{"model": "model that predicts concentration at each pixel", "dataset": "reaction-diffusion patterns (Gray-Scott)", "train_examples": 47500, "image_size": 48, "crop_scale_min": 1, "horizontal_flip": true, "translate": 0.06, "encoder_arch": "poolformer", "encoder_norm": "layernorm", "encoder_norm_position": "pre", "encoder_activation": "squared_relu", "encoder_layer_scale_init": 0.01, "encoder_parallel_block": false, "encoder_moe": "top_k", "encoder_num_experts": 32, "encoder_moe_every": 1, "encoder_expert_mlp_ratio": 0.25, "encoder_experts_per_token": 1, "encoder_shared_expert": false, "encoder_patch_size": [2, 2], "encoder_depths": [4, 4, 4], "encoder_widths": [80, 160, 320], "decoder_norm": "instancenorm", "decoder_activation": "silu", "decoder_widths": [32, 64, 128, 128], "decoder_blocks_per_level": 1, "decoder_block": "plain", "decoder_attention": false, "decoder_upsampling": "nearest_conv", "loss": "mse", "targets": "concentration", "optimizer": "adamw", "lr": 0.0011, "beta1": 0.9, "beta2": 0.98, "eps": 1e-10, "grad_clip": 1.0, "steps": 9000, "batch_size": 128, "epochs": 24.3, "lr_schedule": "poly", "final_lr_fraction": 0, "warmup_steps": 450, "weight_decay": 0.0}
Rows from block 0 of the decoder, named by matrix and row number. Each number is 500 + 50 x the weight over its row's rms, rounded and kept within 0 to 999. All counts start at 0. Numbers have three digits each. After the name is the row's rms in percent of the matrix's.
# conv: 3x3 conv (decoder.mid.0.conv.weight, 128x128x3x3), inputs 88-109, a 3x3 kernel for each
conv.46 100:531535460542467505485544418539539520477435484505459546539555522526444494507561504530538507594477463473421500545529534533501487573515498502455486484451523541537528507484440545435492530459531466447543518459519486536472473565565568544484525593510515440407442481440460485581452484487432274475464481456537539546487628495533618524480475501537507519480479483509523501441401573578553492482469601522471583549457524474505584373489487499511577543475415548494525507474536512573440477555464518507421534525502497506528463535526524625452534538474426537485526423490520499460543532497451540482529492585505496517
conv.47 098:545543434418527586486496489505448482559483526502504448498553480518542474523568435517520518429441472565580522520468506523487577572411525522382534522458639521396438455537537510502484453437530515531485529591513457529513472550507512444550479474461460508520527619544468550445519576473546656524517549465546590626488483493524480518504500583469491603527437626473551444545581573489444571435569462504494526491418524536507552537522492493467467442525540504415414524500542472468485453429430497520494533569471472635502434484521494399461530596556464548518493496617514417528474499545515474491513474497501493548
conv.48 097:444513493461496562539469533485495478419348340470523547535628526520565540531481405469594508525526455461523469521480424491451403570485478562411564532505495514483582494477574501478506450447496512484423550405507483504478498477561493384542460543522483563496430509492535489490502524441522534482521493523541561482506448486486453523424528687464604719466475602417458555430559545566482466515478539548496512513584518455506544529606416509474491529503512516513528461497584503558464461517502499491571473557439423575532448463469457435617509530534531579485486478448484425500546440492420491425558540427499492537
conv.49 100:529491515514485502455453456559459532568568519453531476389412530455402444478425466546498507533583517524624494479536492478375493469482551528343463440428523453515490488488537507466522475448433465404481570484434476462418583490511539565548459559480540575516446517545453416460467356492456399475528471510448542540560508490474467463590531518572444481514470515507485549577520575475426533560493518466449483519575535579524472562536446510528574538466493466548428469459499570532558505481502552491501570416469545501499542394515434615549314522468431541477609501462426376449504530461513581562408370431545500454
conv.50 099:476476423490469527511500516502531409457473486398401431560508475523547429456563526471561486397476478400448466580470496470549450576540519487595515521558511471562572421525398463529430533458494482541532430536534426410500485616553450489419512489484433530489438382475467530535476457554451453436417538537424481585524514535565618500470582440402440471508477559493470513509548469524539528584386447526416377531584491481536530465582533476487599462528476513520492494526466529487466597396431482464465459518474450477497541437501589564614497449581501536501507507472472533523398499463500493537495533525491522502
conv.51 099:569491457575534569499393450513494492532595487499482418536473587407465583474549464525494512563441467514478440504534519518456613463473388531453540458549533454424528474514544599508500487556467523511472571583443581467512512525456493498450484606420552529552542529406527556460497507414471600447485525597495537519510555532453510539489491587466478556475541557530528581556444597570446522536483509462548562499409514499473550504528378494506492525495540534463589487466489456491561516604528459503503519503519524432547480445480512440478551541555434515483503467474474555530478493436513571532584418504520523504
conv.52 102:491460527549471441554537596448547524424385617436424476449505499486361512535472465460496484489607457506503483485510533471505457515439537509632509481278489580569625525512527524414586490416505487588545484606597465420457589537590523490519470415483547496547478466575496570506459505515500449505359498486487550461514578594559476465507488423437533455498480515595519502423461440445568545477471498529497461499530479431373447521479582522553533487484541409581513455437440492579474511575606526486454590424503487470428477515467535566459540462461562504492481557464543446429431485489587561523500521419473496451
conv.53 097:460535515507487499509443618548540569384440576448401524472520586528450544487525587481482447464436440548494424478504565432412542506497529494456513558463530569445495484516530604471587453386513506494568449472465493431463470500522502543478529492529547514435486491419490480542535463448464378461488467522408484496468513482512446546536519562520467500475507549533522492456495559473455513516406569515532626461532589485455524416541501536495484518495428529528587454485494481518434591600488520475485450499535423403547429473503525527441569524501483496468545469470480445532450458485507458441514490523491581452
conv.54 097:492484545513547379539484425410473542474533558514521591543481436540599438470450457555475519543432470474423506471553536548492514504558459507513460482721471539494443509519495535587512496545571464541476490464537417548565511472465502533538493448545591514573540691480509481466525490419508608448551534431480473545576434523555538491540472474595618563537484533502515578423614489462504515569469514497498501515529486502533467425512462465476493514476436538454443517540446480507469546536452544567499496411494506457496514475512535405456537526509516501420493422469391520473497484486487468504506408411523520479
conv.55 098:481472530465570510439522523413492466495545524462477524451475597497585472468422589438472489463432508493482507517535514527582634560466576525547451577507470531517492526494413529594496563566471456511392499425569538519493496486533539485508467474469455524424504485416540465480540496435480484419504539590530528523517537523536521486546597475454536334531527397432513533578480512485510542479502549535517500543493488512448474480484494532441445543426477527551508519442499504532496528489574522442467549452416472579474500519478556582470536451486543507478425541493555493522533494403519428447475446371586441452
conv.56 103:514496507459634423506487458498535534465379482567592445559482473569544580413468518531544505520501530491463456411412507446527488480419550475498545477466479501514540485490458549492480501500438500451497416492524460520462467542470526512547486556471427456453365474539520516559530512519476344438477440504541395521556640562583450537539611465509541494533498487521474444469542354452497491546521480479473475524522445467504465442461444505447549435411560499629441454472429478460526516445578504476527448488500499547469458486522501454445485494480564571520521561422491519453485470447471524576498466359488483531
conv.57 100:566481564513536609431561579560552500426480386463522490486505523476536610504555496531582565475500428504515474457524435517498551548515508481469521502449432503455407433499511516454494511519488491517485456498551477492484492495432464468323492553430531532532509496505478604539456457472520470483514474489477392518519477581476437466500502521537517538519539480559505494506508637397558490548517389544419448534430502505500567453533524471556469468519477544520459481432626485533599528517576489391621505568535483521465509455537514466513480508488495530566451551506463510483541483463491543435595594477357583477